{"num_labels": 34, "muon_scale": "original", "orthogonalizer": "newton_schulz_5", "warmup_steps": 140}
Rows from block 6, named by matrix and row number. Rows with one number belong to one channel. Each number is 500 + 25 x the weight over the matrix's rms, rounded and kept within 0 to 999. All counts start at 0. Numbers have three digits each.
# r30: branch 2 reduce pointwise conv (model.blocks.6.r3.0.weight, 128x512x1x1), inputs 206-308
# b30: branch 2 3x3 conv (model.blocks.6.b3.0.weight, 192x128x3x3, transposed), outputs 24-35, a 3x3 kernel for each
r30.94:540551496504487501508510479485502522512451489531504485512530472508546484526468491480552460521499474479485545499459505490487492495498528510453430484485492495473477510483450459527531483492485494450501527478498502507520516491514494437513483474501481506461532519452498465533435493517518475469510499503490516509474
r30.95:522428477548511532517502520522494503526492487467462468520479510475497494438522473522498541491495513486517490514470506537474500512502536498508496530496526520492489470493518498516508479508489515483500502475516521509499511510542513497516499480500557509504465529504474527505501501507524532510451509541500512535506
r30.96:506508498537517485478505537481480475499490541469481495494506465482496511472499523500497490461500484477524476546479584499495514536529500492498486530554514505486463448545461520497513504523542561521520486504484466474513515483492479509492469509509567517516483549546463522522487501508500456501531494527489490574524
r30.97:517509488505505476486490460516517465464484488517441485498521529505496512497507553563544526509487562471507503476506494516503514493490515518498498576524534557487452479489498507523495466493480489498470508515516483485503485486528501509493502520500523484523525505529466494490504456515513449482457509529450503520484
r30.98:519498513524496522520530493513489516507512510485459521507510498521498501472496538518440484494517488484458534523496482498545476526512459518514492480485497485504465475491492506494514517525470485541520483522472480512509517510491526477490492510522470488487530498484478492481440482493490452492524481527551515502514
r30.99:463485490471514490536505501477498542478481483476531494527487478448480502476483456495482517498463511522463506490485507482534478500535461461503470479506491466496576482469490518503524528502488461475511509475503477494491475542555531466505485501540482533489499511446492507496526523497486519553510522498557524481541
r30.100:486471495483477478545502483475468510513511513520489477476523479484440494506496477495470501529481535490486499525504504543505493479462484460519493486498450546539503484512540554517461520464499487491530503527500498482480500490491533517515485518497542488481490503585497528512552488503479513465505471483471491484530
r30.101:510460537510518511490477513498507511448514464520432466524555489585452487522520486520481549448484502479506505566532502462487522508469514469522530527490522510509510501497499508504501494505494563513509451510505469462499523495500509514485504508439542498456482513494486521481493535485496532495445471519440469498505
r30.102:530483474495547505492528520517466520494501483468470518542502512464492463504529464512485519513519474499534467499517487489512489473509479534504535521488505517492478518536489504507466473514495487525522493518516485489471455507499505472508536510520520525520447490486492497507474508494498442524523525503502503487505
r30.103:496540492503497510535475474501542497496464480579504518473492513525506481496518471506499495502540480490448502511497481513470492474508494502494485502495476542498432496486521467504472479506484485495519472524534471514494458502491460492477542492518539508471490485486512486463465524544504480475488498540487541500452
r30.104:529516499505520501476480515497463471508512499452506501516507492440502494466478478520526513482532513522525491504511528523493495510512542488481486500495469532448464507495519540508473501507538440497498527520441465501512492497520510521490499511474469504485517483512510473490558468483528535528500488520464499531476
r30.105:495510517526525521521474479494473515499512485528531493479521476500507484548490535448487525484512511475525510474485558518472541512504515535460548525509558483535566504447499547439505483515535507488490525501515473525485520498507495508545484498534490506511483491479505489522516465505515521493506507487474465488472
r30.106:521472494498517489461489494500536490494601502509503499499520489475493507526485473478486477494482477517526495545482501522496479509537519511519554535534449513543480496507523501491542498471560490492488496501506503488503510542498511457474502526512515489497483509592458481473498483514516484487503485524505523483490
b30.94:473489485509519455504539525491487473491454549490495519571523543504511524499477478507474511486486530475522467509467491460515510492545513500488501516516517478487517485474510529459471484540531539553522485445506509483509495554512542545498491431528491508471452507494465509514482507482520471521492475517490497501486509516502464481
b30.95:540518527487490514490494462512472484525530484488523512503535508527478494499486466536501489499499475561515459482502492467515487491519525495455477523521472523521517467488513502470501482466485507512543514507548573520452495502464556526486496511501461476445470496496541515528531487459479467519495475477503469466479481511533479494
b30.96:512453442512540538487519545507474552531502517502473516450521542462468507489488496490470471497465487471472454509496449540541502453473488496533530462484489487482467515463497506515503488513493479488541515539507489473503521503487519507484489529496475498513480497483486504519481470491497470544507464525551536482515492499491498512
b30.97:502463489503492453556527482472461480536447457531530481504532514455492450500498502492529502439449504486463465486517506521496472515471503442392441568516490568545519510499525514495528472471481502507504517488495544460486499465482481481478513501470493572515467510552458464482526490498531558517541524518508486463503490511486522522
b30.98:521542517457462503413479477495547521489570538502514488485453483522457521516574550527481481476469460558515495485491478461508503541502488495473512509473475501474474517500486492512509505499512529536475502527528463546500492489493562506502498478512514504489499490468492485528507503533503497545474464500511514491487494484507489499
b30.99:498450497516530482522513560512462503501517478533484494445479503488506508532515509496494478507493546487521485480523547484579519480522450490496503473488537464494466495526569485487528511490463556485498547510501523524486482473518489508560512464520440492461502504463504563519487493508491522522507484518468519509486471479532508493
b30.100:470489493460490524536537477518506480555472495506496477499534508487505505459514505531495468485494543487529551472501462507518540506466446515519490446493480469445512480498454482510527489500498505512512492485493488512531502491498517520517500496510466477511525477496490465523525472486480436467505496475481520518509512483499487515
b30.101:494508540538533508519537482525455502542460493533496528475504530468518498446504493493499496498484502480485491452483446521532456520474523500512504481494491497489490477493447488546504481478476502506503473465479538496490523481502503531489505437529521503452525492509526479473470516506489489513526485504486547491471478503497493521
b30.102:517511516485512496517490488531552484505519496515517467491498479493485510496505470483502495498491468520497471503505480458485489503514495515500486520488496511478529480522468491529526495512523493432478491488502540574552480473506473465468489501510513527445516490473509488480480526522508468472492509470533500492510503511464499519
b30.103:482496498513515507501530510503511516521489476515488504505472484513450490506507470479478492480563505497511481516518533547565571526469534494488508480491528508519522527484508482458457530480479533513519489475507510488516508507511445473487489492498499511470499511523490465485550566493480528472534480510514479482514497531531505559
b30.104:462485469527492480527507454495492485485482493481492477456461498502454503471466512521510450483541461525497480444527498478496522457533471464491474481495474492465504535553505493501461498474499522503509522475491464527527496500458484471473492524491498537501502486505494513512488465451500460462513547508540486471482520496513498519
b30.105:510501483499537513514537492533524533496485531465479508504484495501513498502475485457457489438484514465485517514525481516476487541516501483477519508523520501503475463479507489480522485494503498480477488505490481471506487520503540513499533521532505548518528510502499484466481472485556513517533493483514502520503508548478484489
b30.106:473482488518486474534512464472515510488492489510532483493526476489546504498479518514488461481512433495516506479487515519499452475469523496479490536504498546516519486484523499499533500525486478479539513514512551521503503486531496481466493490471449505486493573509477468461486481532518515540462476498473487495468502495491527504